Weights of a small spectrogram enhancement model.
Training: adamw at rate 0.0021, 26600 steps, batches of 64.
Rows from block 7 of a small spectrogram enhancement model, named by matrix and row number. Rows with one number belong to one channel. Each number is 128 + 32 x the weight over its row's rms, rounded and kept within 0 to 255. All counts start at 0. Numbers have three digits each.
After each channel's rows are labels from the 100 clips, of 14976, where the channel reaches its highest value: "top examples" is what is common among them; "peak in band" is the frequency band that holds the peak. Only what is clearly more common there than usual is listed. The data: synthetic speech, music and everyday sounds put through simulated rooms and audio effects. In brackets: how many of the 100.
# convs0: first 3x3 conv (model.decb.0.1.convs.0.weight, 192x192x3x3, each kernel summed), inputs 96-191
# convs1: second 3x3 conv (model.decb.0.1.convs.1.weight, 192x192x3x3, transposed, each kernel summed), outputs 96-191

convs0.74:219108089100138094090165115099133152130091125137120123104142126110138125074085124168078060146142111129085092146181170041131169104111100094079084141076102137105177112121116176103144123099133099138179162123167066125131135132142127131130134104147101160152125069171132104029108037116126123092
convs1.74:094088116144151139122135103179180113140155104148129160132123129125151141141155075162153119132139105136197127092083143108129152182100164100198117090137075093179127141166113129157153125124167127154114109132106132067110172134120181121179125061118088172109116110106206169118077078113131071112
top examples: drums (88); dry (47)
peak in band: 4000 to 8000 Hz (78)

convs0.103:126137128146102113194073089140131079099111170124093144146143118128127166102098183095120146087147134092130147106079153147072112101132110188124155084139155164122119087126138107085107164155097108091127180116185141084130072159078095139109143134112139122177178145137133157130083142108117147208
convs1.103:088088106101129099106149119096106121111046089114132195123059124120126125162110102078154125137110127122158127118153143122145153156061148083158093115128119117109081137143190157052148152122128095197145164154068104130102137135145102116134064131042037171125130133104153110088126114169124143091
top examples: everyday sound (53); dry (41)
peak in band: 0 to 250 Hz (61)

convs0.76:118153106144118155124118108123160152065074175133113105112185113105124122145117181185176104138123078121083111137106231130133141087103066107132111138156146120132096107108135095097143110102130105096158118126169181187136085169100112172053186113133072139140144116129099170018146102146106148132
convs1.76:064117149086155128149109163106128088149173140111091113077089155135135125209177077086093137138158155148129106122082131130152089167122125095168153055100145154186125129106172077096087222137149107174143105122143126124092163129125195118137120086139056150093166104100165170105173104099105136167
top examples: long reverberation (69); reverberation time: 1.2 to 2.4 s (46)
peak in band: 1000 to 2000 Hz (48); 250 to 500 Hz (27)

convs0.67:147140166113117167139071087097125102057132133138091104098097135095103129128046116048118118112086096104088100135055078144086145132107100154175099079135130091157068096111082118123139111110098114148176156120076109089100143134104068158110165093125097119129113124165111128172058102068155145146
convs1.67:085111109149173126106200139123081059163084169141097151157136126165087145203093095109154133133135125171152164102134050157197110141087058106151095130136155105087136177121189097066111115149142158182133184109094122141151166167105136115104128144090137113173135113116123160060095120117159151105
top examples: band (68); reversed (42)
peak in band: 2000 to 4000 Hz (70)

convs0.4:095131186073040086116184219149107147102096162171175054175110143150116122125137176096128121141063177143164136133136124140076113142184070121142131077105113098157109138106108082139138132170100152143151122071101140162131191174101186162118150113132122132065174075167117153113088087133161115115
convs1.4:108117100082137143075119086070207149095118195107072114158126165153092113175122107095145094121142096082146064065108115124131166137136088125142098198115113127118118125135134171085113144152176141156105107133104188115122120170115060135167102115117099137130146096077099057097182090129118092096
top examples: dropouts (58)
peak in band: 1000 to 2000 Hz (47)

convs0.5:167119128101104053146130114158103104166133086137143112102127139069168146108097122114070182116142121136100101121186062082105125118170106167127097174080106115081139103071135159113131096137076137091103181173138146105119125073131125063143158107130133138084111110148115108144004096106114101056
convs1.5:085114130162140125112144191182169088152145097159081141101125205142167127134154191126162103136120125079120063145036097127121179159105091124097106178078076077176148121129099093116087138077121122170132137141134125118141140132101142137096135152071129171073102061107201121080095179123157099156
top examples: bit reduction (63); number of effects: 3 or more (31)
peak in band: 4000 to 8000 Hz (65)

convs0.159:158132083108195112140092131108128112046107098100090187144066105093164127062139123142195164083070087145118106158183166137131129123116123132146139152101170114128115116143129156131060090099120127156106174090119112095138067131136105128118105106161119132100163123130090130075109121091117132140
convs1.159:151108167100115140080173137194110121147137145184159147125107113172146185101186118135150100156117124066119140067114079165139135075130117110110147177134158141128164093165181084075139104108154102125118161115120072117110123154133121145165137191124145158137104114149123133197086067078169049150
top examples: dropouts (80)
peak in band: 2000 to 4000 Hz (68)

convs0.91:150176132053140135108084143135070139157107095068114158154143144126194161135131101107133140044159101137143177118150131090137150082136136182167133102130123093153118124194143199145037121089097135136156153143076131101090145159128150078191086140133105161069160190121193095085142139125103129141
convs1.91:037084202147116127163147157110155119124152153184169137142118112186121184144170178125154123207108094119186186110166106166121178142084150111109128143129186144150146167135129093153149106118122113169083098098200113129155174145122183134067089139114115092180111093158135142170204127099172129192
top examples: dropouts (70)
peak in band: 2000 to 4000 Hz (82)

convs0.170:133111101118159081095078119114168151091097118191110076095142123098126104145108077138118166050128160082157122137138117076161103127135130124175121162154140085087134104081151085119127125066110133148113094165112104098083122132157123198170125090159093142115048080096141098124006130118189113143
convs1.170:158145167140123117115145127162177128143121116135098113134163152136164168167164062107174047098109127150156139103138064129139128127074138138128140099128119154139179091173122126178165132189105176137121140076096160100158098131100165106126132158150115106154173144118156137112083141136175130121
top examples: everyday sound (63)
peak in band: 0 to 250 Hz (33)

convs0.21:143109120103163118118058127129134126070112134151161126144071179071197100069144119149120142136086134105054115110162143178098052108104092134115090144153092139085148081141111192093071104101078144122057103150061115076174101089183148150096112164144117115126156068151121135151151092117086119106
convs1.21:180135121072161177073129167136126059117181123146113104117150075140167123166151101167147121123112055171094176097119137107169137098168133196142118123145128140146136135145049117120159090162118171147132146098114120128103075134074127137113142125104186111160144088088185220173143154125151132171
top examples: long reverberation (67); bit reduction (65); number of effects: 3 or more (37)
peak in band: 4000 to 8000 Hz (62)

convs0.172:169113114115159087161113111143089160132028110046125141143136170139106150167137074118122116112119139093144115128100097119142140182104133083164143119158144171155136094149149157124051113131154141103096126134133165125129177191189126168115107095131113200074157164135113142098085122055145101147
convs1.172:156126121141089136159099131128091130112106156111185149138098091107095067125113161101087140070171158058168159087151117177128162157101129123113144070139186130160075131125150136084103161160133102148090141125118063110111113174171109162149100141125100110149147081088135129178187098114127131114
top examples: speech (57)
peak in band: 0 to 250 Hz (68)

convs0.188:137121085170147139144137155123166164144175116150119137122162136112138104117110178170131143115129098152049145157208167108117143119066120086125074135047110131119119099128116163079138102127054091147115086081158136082101097124161094088170122128138125129112125098172124118137066116144187067083
convs1.188:164104136141140134150153103160113100053181138184191139121116109162144150126090067147181143138133182117120143109111147168159111112146198127133127112144120147163110143065105130176189104117154117177082114118091180102090142127119082098197117136128144090139131140131168184092101130126136154128
top examples: bit reduction (79); long reverberation (66); number of effects: 3 or more (39)
peak in band: 4000 to 8000 Hz (56)

convs0.49:148156090140152126159076117149107179086085080109117155092140149190083099113095114158137127103123080088136125076177158170100131127149092104102121155117132119182120152172098158143073118171168141151105141144172159126106059106143119074110101128153121131072099146107159123123161104162124119168
convs1.49:092091184104146172106125162110117110078158143135158102185153086089124067128141138175152125130086113085093145167122147113115162093154106119133100177183146110074126098112096139043126116139144158180138172130119053152168130087127109147091101155156131087130128144158082113177085081108084141067
top examples: bit reduction (38)
peak in band: 500 to 1000 Hz (38)

convs0.190:133162105131090129115063090085170137143206123093078127104144119105121115139156107099135152115098069072124169169126126123093126150128111106128144167157124070124098113120112142126091148068120083091150137112096154107099083168078169135105117112093168167107118074129147113076114118081230153180
convs1.190:041139111178127102134148121147178135108116152165134133128099132142172172139130222130124139128105103107092143098120048152211096105152081102076099192133106133087159129095126133103147135102218156113163133111157146136102125152140074126167130108086142110093175132124159109101108133118136175122
top examples: drums (61)
peak in band: 500 to 1000 Hz (69); 250 to 500 Hz (30)

convs0.77:117065120156171108170124106122107128156045105123122099125124148134142091158108113081131107148067093165164099133131162150119126172125088122122109143099080182081101146129169099117067110134188145132137096125154150116074096095121146112119115133154108100146089130123108045101172135155132055145
convs1.77:184148155113073109071145135117104152041138188114090153140167130130147100125169124170162053081072101099105098125155155136130151119154158193139133167168132159152138104170098142149181063144148122096138108116118088108117174143114106156175118129135176146133112136099146131158110101097144106157
top examples: speech (77)
peak in band: 0 to 250 Hz (70)

convs0.80:088088105188107128128111136112152104114077167141128096139107098089154115106074167134171116136141132076090120138076134185148102099140114112131148123153121139117136141174091145173174100075090080140130112139118099174131079143104148130140149140124142109159132066063099139251142137130142133129
convs1.80:147088091112091090180062107189129159152162103113120099114139156114166155201142188122123101137149141159111154083115105150152133115139136110157188142092136155157117113124135124115122154169157149106170015083138142192141142198134122145127116109160156123169199153170171146147153151055128090135
top examples: telephone band (31)
peak in band: 250 to 500 Hz (68)

convs0.41:182066104123198143110085125134102108109122117117185146107118136115127040151148134077126093139083094105155133074089113113127159107092144111131136083103118196130135101088165152134109091121082095100131100191067075110106113094107132146041127108116083120172061202077135093083124159134150145166
convs1.41:143160177135122122131138133151063162118102110151156056141161146152148110085103098188149121197116165118129119091175119105114160076101119126098117164110102158148078171187160085168142129154102128168087132119119049176115152090146137149134132162148158146134116110179122088151105148129115123085
top examples: speech (74); dry (47)
peak in band: 2000 to 4000 Hz (53)

convs0.160:057154092144136104086132160152138073132132150129158136168123099124105144146142147169096123135115137142068132093181142099102176075130100127145124193119127074089139142124168040108130151076133158069107123129187164135133064103085135106160100139165108112133134092144104099060127084175134160125
convs1.160:102123146115091150117097132102192136155121132108096133066089166144213168080152111137122102066175162189131117101092142143123114152079132122187180112151131171132154172139158143133108136130163125135075105178139097121115155140132112076092137115149093191077132095046223124171115095117086142107
top examples: bit reduction (84); number of effects: 3 or more (38)
peak in band: 4000 to 8000 Hz (81)

convs0.111:136145137124176141098150112188143099121201140128119174114134105159096097069157113125140129130127127138096135059150115146129146124104141179126193117177127132137194157143122147242128125176194113087123099145135150089139225102158125106103118175189055099160089089110127057091134100095079099172
convs1.111:148097148107171119136107126138151140166044175114149116130136132077095132171097176138080115087094173158136143106136106189112097085150150152141076143169105125147140100096158158116182124139146153152120182123140055154130121125127190151127138102121079115167156120185065159054182111113123177113
top examples: everyday sound (71)
peak in band: 2000 to 4000 Hz (56)

convs0.179:103056142116014104109136125142091105094136097052150145129125120125134102160130094143154205155151119102119123128088103103145096145108068111110134095126099108193085135129120101083113172145120132105120058093148106133119112170052101092152134131140110088087130030147112165170182144139095148127
convs1.179:108068150157114096125160125140100176105108153119133117157154110124068147105108130156155089124171116087174111116116084132091085140121107179097087150098182117184148125140181141147077137081109143074059145131083132091185117107163112114151092142129156152100077159171141092114070184101119073176
top examples: everyday sound (71)
peak in band: 500 to 1000 Hz (57)

convs0.63:193104213142094094130100099175174089082097043191071120086079078101114142100111060111164163118098116158014148160109108131173092118097083098149153115114159091088137126128141118148107149098097130154126166146097110136106093142181080132112068124159145127128093098083096120136056141111100179132
convs1.63:133066136136128159084151126102115133060158076107171109140117102126153103163135086160119132111109107106126099055149112146107151130147121148137073094126154100108066082177143164137103169102124084129190114081104100146079144155118120121133048142163039179178109085171112145170098122116122104182
top examples: drums (60); dry (47)
peak in band: 500 to 1000 Hz (39)

convs0.124:101160114079079095139114114127108153123100135094114082086130099157141176093188218139143156112163164102104089132120169146112131108087132131121155091117134147132109106144139126058155112132173061108181103090127192160157098120075085123078161109117141134145079160130084123128099086116137119131
convs1.124:137109068140125163162132120115125052159125078120126163154117116089115114156104139109147129118160081106085145121050172167150093146087095151169150093129095121124137176066097168142103168165097121159156163090113133109170088150165161157146091132079081136043178133118164073085156139110088126119
top examples: speech (64); bit reduction (36)
peak in band: 0 to 250 Hz (69)

convs0.151:138124129084123108137086106093149083135137069082199132138130143123157127165134127092143217131138137103127114152113171096075178112127148069100094140110081131123154164120125136174151134102127122096178134110127177130129174147142132133136107120144094138110138115072107098217183173037132110136
convs1.151:125044080142086130121155151126104114109117110097131168139120119126155192119109168078140106119107080143139198079154153093227105147124126115149114085124124153080151165090126126131098151151219122197133125168103130129131126177159089105109142100156172108141166127153194096135165154087114181096
top examples: number of effects: 0 (57); speech (53)
peak in band: 500 to 1000 Hz (45)

convs0.82:123147103123057081111138130160182141106098125125098089113147153106136127152114092160098159097185115112118075137150107093086147118199098104103102148100141144122106118131132139103088139154050102133175114125154120116133061087085089077085101122080125094152121159101145171190046105139166169163
convs1.82:109100097184155090116076103126130090164109138122127095127023090078133130167120112143099159130149166174178107086140120190167130145134092049158109150141190112142096135105169090067098108081136133193123161077099141120175102183125119149098064133131140102127137179100183129088090075090143157133
top examples: everyday sound (51)
peak in band: 500 to 1000 Hz (39); 250 to 500 Hz (33)

convs0.75:108141144123121185146044128118090123162168181126145116126151111106175104106103127164056157145122122072115139126141155120037146161093170170160155111116181076133157120165121141138089081048118077124120116114121095113128150117135131119116120128148097119092084081118139116062121131118210128135
convs1.75:081127141186134090073169187121144147138105108084140095145090118099134171130132162052107113109101185109126095109132114119215166129164102097081110173121167122099159115156108139081093136148171116112150122089142086175146129171209115085121158115120118095104121127172116103103107146100094160106
top examples: drums (94); reversed (88)
peak in band: 0 to 250 Hz (72)

convs0.120:163151182095102112136098112050111141103103123180085111102157140112172122085143099099143163110110130156110106143123107134109116198124099126095147109154128086153107093110136155099139065102087085136165121119075116132138119127158158183126050112145160155117150157150096181100167147191154123144
convs1.120:099159151121175115127202084164135096109120127121186086081134140134096126137145125123131143137090145135114138107095122134150130096134142113155153117077100125048107109049179099135142167139174146114150087080121090152114158101110160161113094128156109125125147143146142152142168166126113161141
top examples: dropouts (55); dry (44); bit reduction (31)
peak in band: 2000 to 4000 Hz (52)

convs0.88:153139149138177087170169106156156167062045158154137147149122138138056155140140141158126140151078162126148106127118151132092134130159075123106145159114163091089113159144142129126136103122140099139124121121112183077191110039003125143096112132112100091112117141094133196102111121127146136152
convs1.88:097096152124112107107126153115191124102121112048091082165079148123124116149185111142126100120162136081167129074118126126129105111126192127155134176029132184160108135147112182117062131196142129116104147113112111157123137135176121132152112112094082153102170121123094140134185177119143122177
top examples: dry (54); speech (54)
peak in band: 4000 to 8000 Hz (54)

convs0.99:153097140063137127096118107143148181112053075135132090070128087152141155118096126095137125117082100081138112122092117072148126131122100135089139070117142189097095124149186100138134117148148119113138175124198052114121171115094062120094090148110137143139046105130155122112120077087171109157
convs1.99:037119118149091182095151173124170126103146181104117123115135126077147141106146045171123113146140090122142086097104108111129103141173131111161162151097109117120146109178163161117137068126119103091145099075112057094101142138080121144115171105134114138109169117159130157159144086155140134140
top examples: dropouts (48)
peak in band: 0 to 250 Hz (67)

convs0.112:087102147121014163101148125136190099139123078118100103131169101144106099138122123171167129162133170162084159075119095153177097092092138156138166066117149127196154162083148141160167169137137169127186139134129146159137092176127098120148163141106146100144097159172155114074135069126122113148
convs1.112:142119077080116159111157147077146146159181167142161135119167086061091094062083146127066092109107072166152135128122125107095097160149180121150125215133140128161138123143085106137131147112136089148104137097129119139132164124115093093105182128125123125154128128126118123176124113037150156068
top examples: everyday sound (50); dropouts (35)
peak in band: 250 to 500 Hz (47); 500 to 1000 Hz (37)

convs0.84:146097130140111134112078132113151145195216189189123144098132174071114120115126133067062104128099095087178154187061114141102092097109152130157139119145127081130093078179135152124110137081118134075104144116134178105133176136156121158153143105122106131168141152055120172066097108104188163087
convs1.84:125173195071123148102165146150130116112105135152172111180138103152145130134133118095142156136123147081145148168137136093141161097127129134125121105163130103080138133110124117054115161160207137173122128143189006155126092096136079133110103126091130138089104135121169095100110128108101131127
top examples: drums (89); reversed (85)
peak in band: 0 to 250 Hz (75)

convs0.1:174094101107134076139132091105087142116152115112144144126084170060173119062100143100075097131153105152092113103147160127114093074151102116102123144116106073076094097075123155090097109062103144132153112110150122110129100133174084086148176083103142127142163055125081131086083073147070184160
convs1.1:086142120151151140194139132142120058138140132104165171098145091093142141137132138152138132117076144099142148115152033127167171159100122114209145150163157125120204093145141105105109080122108133091137179114136118126093100092150187194087089113114102131091169101097189148189088156127142077142
top examples: bit reduction (66); number of effects: 3 or more (33); distortion (31)
peak in band: 4000 to 8000 Hz (75)

convs0.177:143134053135145093130175091147124161146087058103097100115193106175122103124118097097094132112091120179121111130107149156108137094172144103090098175125125140143121107088099105148070160170099198064167102155156159170117086108045113062174132084119111163123098113142155123109095081152128143079
convs1.177:106093128159136237056105171091084103144113172154073175160151128168168124101145132186180148155125121119111104141058133147066132137141135173157146096150104132096131136147098102143138161164119178091120145102158136107141107100075148115170133144087089147130140191127142059157065127138185188135
top examples: speech (65); bit reduction (51)
peak in band: 500 to 1000 Hz (32)

convs0.135:144141159101170139172168157129187148108148185120128159122131121167197145100158045149190146137123166127139150159112099140111131100095143150146160126192125117096126171064136134192216134161190099135137151106110120153137080106131048157122149154109131102134130112153113179086057146085141227120
convs1.135:072076159097148103163117156195116123102115125132153137185082116104121069092140136100167083104107103184118183073119155080136136130123192140112123147118110130188135146117188068093144158144133141139111124115185094129126174127092100146112106099141197148137139098170116126096226165047114179157
top examples: dry (43)
peak in band: 1000 to 2000 Hz (40)

convs0.26:133113153099074111081127132145102081138134072101178113143111141047158108147135107165146148130155125100095099153190128114041066144162047088101129150128112161187113159100102099126087091070149149074196144132097195117079105138132156110192133122114138155128145124150096128129142095153079136162
convs1.26:094166154110138170162167112149127147116224132181124117149126113209124170115109195082156183179086105156076149148098152100155163134129128111129112063097122131142127169115030084151148118144183139153148125099095154109139157154050140170107129120158097125148141175110163154149190144155149165111
top examples: bit reduction (47)
peak in band: 4000 to 8000 Hz (69)

convs0.150:120115157118127139142136104084117079109152085140123108156090160127128143146153105185150120148113089122120144117071121097110175177169171027136121180125080117129066130146131104136121112127150168087065146111104148124155129096136185134069083118157108110110135163047122135050081163201129128129
convs1.150:080141189084116184119133143145145126131073134150165074101177157192149147121147103125081158143138170118169149068121174119166174172169099121213154101152146113150115140140188116125125176117142108153147115104157068176128128104129133167111108107124150140146116132079143156114160134078160160204
top examples: drums (54)
peak in band: 250 to 500 Hz (39); 500 to 1000 Hz (36)

convs0.116:056089138126110109092149109136117118153119038160154110093111095125153143179081142103170158163121113068160168110101122034144100118155147119170090102161131117086112104107179074132113133164097145128137103117071073135100136190108142098054184120110109132074065108144147095092119118138095070094
convs1.116:181143107093102094078092133107116165104141134126112145155163149077112143115125075174084128096099151146097148119134116155123127111120183157094149110099156107129158110183122175176155050110100103121135132143101194180130117156084135120143108144153147109139139125118070164120147169148169117147
top examples: speech (60)
peak in band: 500 to 1000 Hz (47)

convs0.106:094127135116135100108043130122140089090133154197123079111167140135149088107129138137095134056144120082042114149122185057107152152164179152190127117095159087096101110109085161059084184107100153150099127103165078144090168179188088162123105166140108143118092077105128134110062088102192172156
convs1.106:132142041088206173138150134114122152090103102128113100080136085078122161118108069109157138076135111079128099189124189104175109159114146127089145142150078092107145116167139132099118043096156107113127081071102158089185051138120104141092170141104149106120095130112144133130127164147134137098
top examples: reversed (83); drums (76)
peak in band: 0 to 250 Hz (44)

convs0.42:055107154077137138146053133050143137085148083151100153097110136167158065130118120075101138110103094127118140148123115157106068151126148101206120123146122146121148087117171117140125117145151143115121139110128063102141087138111151147155115138157126161152123107132151131101153085179117121137
convs1.42:130137136111165188118172196083182126100135128122161141117154161153147207106183166135064130126116143089087115114179139127152120109143096180066149141139145088132195136124147104121130079084159183121097150119144125101138163155122140107179120102129152119069103090160146155151151163133066166143
top examples: drums (73)
peak in band: 250 to 500 Hz (45); 0 to 250 Hz (35)

convs0.100:117117202091117124110089093148113162051099146149132141127115161107132103155205134055103104114095182079133146147119103063144125136119128138143196120116128137155115133179152135108113140124164120141116160148102149157170159164173104094079102109167139131130141133092114172102105084087208151098
convs1.100:077148119130149133156189182135138087135077110173202113083145077089045072156121180083133148174121112083110068152139134122154145113167113104138126056124115117163124158077189142128116183141122134169176172125136081138119077103090130128113133134114139093144131149120062206111156107097105135104
top examples: dropouts (53)
peak in band: 500 to 1000 Hz (52)

convs0.101:120122115138125124090143121153119031164127105161154132141104097072172091131147134148121146128134149058135190114164131133118126120094128106151151134121113173122146076098160046094044191130028155068111135083061130120110102149163161107111159109114161123144107100113082095141169140211077098121
convs1.101:126059105143122155113089105119108134101196108081061104103116145131157157137095130181152138079119116193151203140094116085146158093091143058131143098149221126132136158155123175137154095161125144124143118145084156133185159148066084128136142206149062170117172173158134125121161176164140094078
top examples: speech (71)
peak in band: 0 to 250 Hz (51); 250 to 500 Hz (39)

convs0.14:102093129115159168099052115104096185092161142145133118134141115136178122170122135183137089155064099109067153132140161152069138136115123107152097127076072108119147069108067130102147096107093141057153112100143180118137172123154106111048158134162075097122098116096126147098169116191153083112
convs1.14:128162155126149156156181133087092133139158083138109157117100120084159126098095144131130169112140131155129105129113103089147109118170099210117151095144100147138093175126128147193137118141155155157123189105154126126145095107163154156122101125147061156143173093119145180153129144105122151157
top examples: dropouts (49)
peak in band: 0 to 250 Hz (47); 500 to 1000 Hz (31)

convs0.27:133124141151083092137044102127136107110137122150090130162189120081056126129071157120149099056144146148126148104115107142086114097099104184102108022130140153124122075134135083088123156112084123095108167149156138127118048146051080158089114118147156094113137139163083123127118143088142105181
convs1.27:123090089088175111173169146106111122105123164143134134121096139082124142162068113128146156096134104063212127183125141139149154149111108150121105079100115128068099162177111128096099187096116140098112131102059100139138128126192120126111118105072091128121081146123154137076066139119206153110
top examples: dry (43)
peak in band: 0 to 250 Hz (54)

convs0.12:116074072116151112136140170108162122144131110186092116031102098168132103170138115137117108159108090095088144137113154198132057095143203089109145159138112127130135151171089170130090133102082104105090098107039146084145104078126131097137125081109095139092093104139132073158143090150130087097
convs1.12:127191106127125136131105128151174115152135140038117119156123161176188133085126137115109110144180167089157107115142090125129149135178126188098093095163216133093154131138122114070135083166177083112195111161153126148100128168124112093105153074144185111126124111136188095119102173117171067129
top examples: distortion (50)
peak in band: 500 to 1000 Hz (50); 1000 to 2000 Hz (40)